{
  "arch": "swin",
  "model": "self-supervised image encoder",
  "dataset": "fractals drawn by 1,000 iterated function systems, in grey",
  "train_examples": 295000,
  "image_size": 32,
  "crop_scale_min": 0.2,
  "horizontal_flip": true,
  "color_jitter": 0.4,
  "method": "vicreg",
  "norm": "layernorm",
  "norm_position": "pre",
  "activation": "quick_gelu",
  "mlp_ratio": 3,
  "head_dim": 64,
  "fused_qkv": true,
  "bias": "none",
  "qk_norm": false,
  "parallel_block": false,
  "inner_norm": false,
  "patch_size": [2, 2],
  "depths": [3, 6, 6],
  "widths": [96, 192, 384],
  "projector_hidden": 1024,
  "projector_out": 512,
  "projector_hidden_layers": 2,
  "init": "torch_default",
  "residual_init": "none",
  "optimizer": "soap",
  "beta2": 0.99,
  "lr": 0.0025,
  "beta1": 0.95,
  "shampoo_beta": 0.99,
  "eps": 1e-08,
  "precondition_frequency": 10,
  "max_precond_dim": 1024,
  "one_sided": false,
  "adamw_lr_other_params": 0.00071,
  "grad_clip": 1.0,
  "steps": 5100,
  "batch_size": 256,
  "epochs": 4.4,
  "lr_schedule": "step",
  "warmup_steps": 250,
  "weight_decay": 0.0,
  "adamw_weight_decay_other_params": 0.05
}
Rows from block 2 of a small self-supervised image encoder, named by matrix and row number. Rows with one number belong to one neuron. Each number is 128 + 32 x the weight over its row's rms, rounded and kept within 0 to 255. All counts start at 0. Numbers have three digits each.
Before each neuron's rows are labels from the 100 images, of 14848, where the neuron reaches its highest value: "strongest on" is what is common among them; "colour at peak" is the nearest of a few named colours to the mean colour under the peak. Only what is clearly more common there than usual is listed. The data: fractals drawn by 1,000 iterated function systems, in grey.
# fc1: MLP up (model.blocks.2.mlp.fc1.weight, 288x96), inputs 0-95
# fc2: MLP down (model.blocks.2.mlp.fc2.weight, 96x288, transposed), outputs 0-95

strongest on: dark on light; dense
colour at peak: grey
fc1.199:050196140099155163150159105102159112119100151159198091130138093126124081185108213178090172117191105147129114119141098107159103149146124109192126151116127116140105080145066103099159102146182107155139117153089120088105094123134129133167088154128137098134095079118167134099170150087126174116
fc2.199:154101135185106106149123125114095155083136103094098115110112128127164170084160033105163039124099182148154093128095164135084143129105161173153070119174086147162127164130182100135118150119072166121150137080165115134172157180155092136110159109112162115085154164142080131150095084133130102117

strongest on: two maps
colour at peak: grey
fc1.177:176130049138150112111145089196165167123134076074141099107154126150056106128134076135114075163169114183124136113150113092146116163109133118139137181155126162136096147161132141134116153200147142116152060088161154077176098113163154089131121172078148097096115151178158161105093165111136148151
fc2.177:147146214186103218137089179096123129126124124172097149175111151115199154170168196121139177096114148078153113105073122123119122126160127155148155081143103050142169149112076135170130134081145155145112173122118142147090141106126115104129127104131165122142138100130110175079167153111130099089

strongest on: dark on light; dense
colour at peak: grey
fc1.204:110158143152127152111203119129143044081108110101078107129095149150168116093181148127121161156135183094128124121167137123169114084117172167112113094133089144112170123203130153169165142091121166136123165153112123125170146075099189099140144135106169126132123143131075140152142039063163172114
fc2.204:115124136120080099126054118117114105067135107101183121117137122044135103124070119120108076111087124126147111120080131117081116181118107118156092128119110100111082106086093077066108141134141178115118119121095129121103069132131033149144094109154147109099110132160139117069100181105074062149

strongest on: sparse; two maps
colour at peak: grey
fc1.70:110139128104141145081151130167175121134124172140190146130193168130117145109105101168111123179156143134159108183079136161112146181180170114142101199049068189192146193105085141141090121093127107152138130126156102136116161132141147139151177101069122163181106185121098135130113135124130124111
fc2.70:137139161176109107188109104098116106115123104091155093105066077111101071105087142120120127084139153173127141082162123128144131094085058100112121098185166101100145102142144089190167128141114125142064144141136141204136105161134111149118150131120143131103177093208141065074115110121137170176

strongest on: dark on light; dense
colour at peak: grey
fc1.16:133162108112146134161150112100189084134153089054146082163061080097133178179103086146086208122156078141084085096136164111125103095135124152089105100109098093163113078146105141151141097120159074139172079149108119157173154099136135080158141133096109091159153113138118181094117145138167113145
fc2.16:150128126149153175123132139200071182099132136212064147075172100168149075125136168153179052151131147151143118151093125128154138174089124136142111150150116153095133162053118115144129102114093148086123133165125127092104136141074110142078094104164140187091105144110101089182133107120113110087

strongest on: dark on light
colour at peak: white
fc1.152:096167123146133219142165121077114190110155123126108153121158081141086124187135129107154147150138155150101098123080161142140114118102133157186148159133138135176128148098056100223114125115163136085147139105088167149101132099134118064115122133162123133065113160164128054084159163141161131093
fc2.152:174099105132128098103106152170178087113091120111158170119110150138136104050134104131163121122150122086114152103158111128204167108123147089065103117118187120136108138185106135026130116115064086094157095130140093113136111143120167129132142135143103175163113080117159122192084116149117047138

strongest on: dark on light
colour at peak: grey
fc1.178:108144102085117114113139206132171136106175132176105156112120123163139141133154141078112140108140196122177115107072089166142119098130111114166139170108138165101165121206102094165124117093040124108152139118168111148117071142166175103148139156119127096150089123154141125047040143106118136099
fc2.178:118152151127130144185149125085147112122070120121153115095162129141186127088121178136120098176106152136109119096153188070122123096148135150098091123146132073126152158065124150074068152191143076175091128118079101102148116044130104095170131103061070138088127101124094112114143071139150134138

strongest on: dark on light; dense
colour at peak: grey
fc1.187:120119128121099128124136113070090156138082175159129069134141103117147111195112161082067126170157146172074107150129171121197123199170120120161190090054134102111112115098134124152127153204096166104142109148104111154139183127141123156137122119162139144170121096162096164154115173081076134146
fc2.187:149135156148173143109159110174151117136199122105137123131108108127124131087150077135172119118081141113152129077120115178112147089121111133064124169171112088164140089104167133136165127170194105150128102114155172093117138129092103081150165128062131126077082208111160074090183082143163090080

strongest on: sparse; two maps
colour at peak: grey
fc1.242:124152089090115121054133121081121173132115161155121111091145090122132151144102109135088172143100146157166142172119076127140148135082097117159112065068153146078181150107103143218135139116142153110063125070179150090107135111136179167115140136171085138097059119154131141141081146165125177102
fc2.242:080075146143111167130134141168058115148084106090151079097158099102088084135163179109194172159103164071096132122131144174104172131149112127111150132109092086082066097127116110076131084118109153140159145126141109099140086106171091137146130094143157125132178049133092149132117091136102081072

strongest on: two maps; sparse
colour at peak: grey
fc1.267:116159154110114123110128145153133124140027095136160125135138170087124141085152170128122200126108111101078211183117156127162143150072121143132101164168087115158113119094151099087094115117045145089111098108141157153089138106092157115111056155143080139145065131160147086125176158140144116151
fc2.267:119113072127093120143107175085131149173210202119141155121144121118162115119115060094185105142082126122143084179164106090091136109155136150137143074149133150079133164103091144140157145118138143151189060148062098186114118152127102115132157097099162106136155121061080153121130111149147107179

strongest on: dark on light
colour at peak: grey
fc1.21:143132170134117143145082126202125132170126174124154163176170121058146131125204110116124171087132117107144134062142172196148117114104127117130163166139139167115121187094146151153074086125179138076063137076099155128099138076138133112078099133077153118093119111119090159115092115180137156148
fc2.21:057095102074133132158146153107104148118114100129138116134108147216114098146106155131118073156122128163117104129197125052142174117131128127076105103102114072098187163141150140094069192180054107153119158167146162144131119144145182143147123122125091078163131092166068098124140115130117128109

strongest on: dark on light; sparse; two maps
colour at peak: grey
fc1.156:165115063095102132088119143102162099157175154132150141144112044143142154159127158162075089162110059147118087118143129113088148081145135126110099179112123172118169137090142110112098117156086166083174113110047112098097139092097116134107153170159097138102119142108092186130091125160044120157
fc2.156:127121111172139116101124087176132132167071093160182159079158130094077087062112064138145156128156110088161102076129138089166111165185092095086181115173118101103139097153110126108140166083119137121136135098092123116127140123124090152150164106107158148166060124095122072130124058114165093182

strongest on: dark on light; sparse
colour at peak: grey
fc1.39:169110110166139126181090177103174146138080072119142155161158099131122093108129118136139099164157132147066113107169157153087155113081144058110104142113127131164070077133152102067084155158197186127118112140107125144105092139138170158140092126157118091143139170092113128184126043094124090154
fc2.39:066180085104072129130176167116127108087147131089149209109149135088113114133111096116117134088098153120116128105130116130155127184123136150160096081154104118082127144106051145134111111124176090156122146131141137193170150135091099174097162121135134160058060122155121161180079106207137107143

strongest on: two maps; sparse
colour at peak: grey
fc1.225:121132206143086178135155168133103189167097111168160094113197106131093138112105085134171189102163114143145118176159135106123154179152141128114191133143144092193126146130127080128178129159116142112172177193127139159116140104181096114154183168145101121116186130095156129165137073110150146143
fc2.225:158119086185163109114119149150137128108194139105094216123137147203143110093159127148149092153165111132112109168183130143146117082150180163141102122110114200151107108141145155169148130092125114200146077131134111197105119123083123094185120133135147160086102142149126156140123164191178161171

strongest on: dark on light
colour at peak: grey
fc1.174:137097124131135144106118106130168139088103162136167167144172141098125137126154094154088098188123072139117134141098173116200119151167099116103115107092152159125080165113160141165084148090115169118118161123098193118101186121081140105167067112190119147090115131135102157186090208060153102096
fc2.174:155135200155128109230128139169152122173165133117085121116101127169158115098146179137140116123117130061090123143158141126126110072075178119118114171174158176185093132063150121110115108083156127130175137149154144157079119140157123171071190146169095150159108129102177129143109121141078107131

strongest on: sparse; two maps
colour at peak: grey
fc1.254:159082166127115111138093132105111088215126157110150153057146142109091132134079144123057087113128164134077078084095179143128142128168136103134107067115090142122125157076130116141100161046120126115148117145165128146172049187095091170134114091117147144106137149115100169149096098156091130143
fc2.254:164095095107094147134136127114127185056171147144174095112108136104157110113200133175151124162117120109088122173105058089159122103065088094112156105130137107164147079162073130097108076176172081093110103143079081113094145081130133088132134150195149107127159116134133114069133125144155086125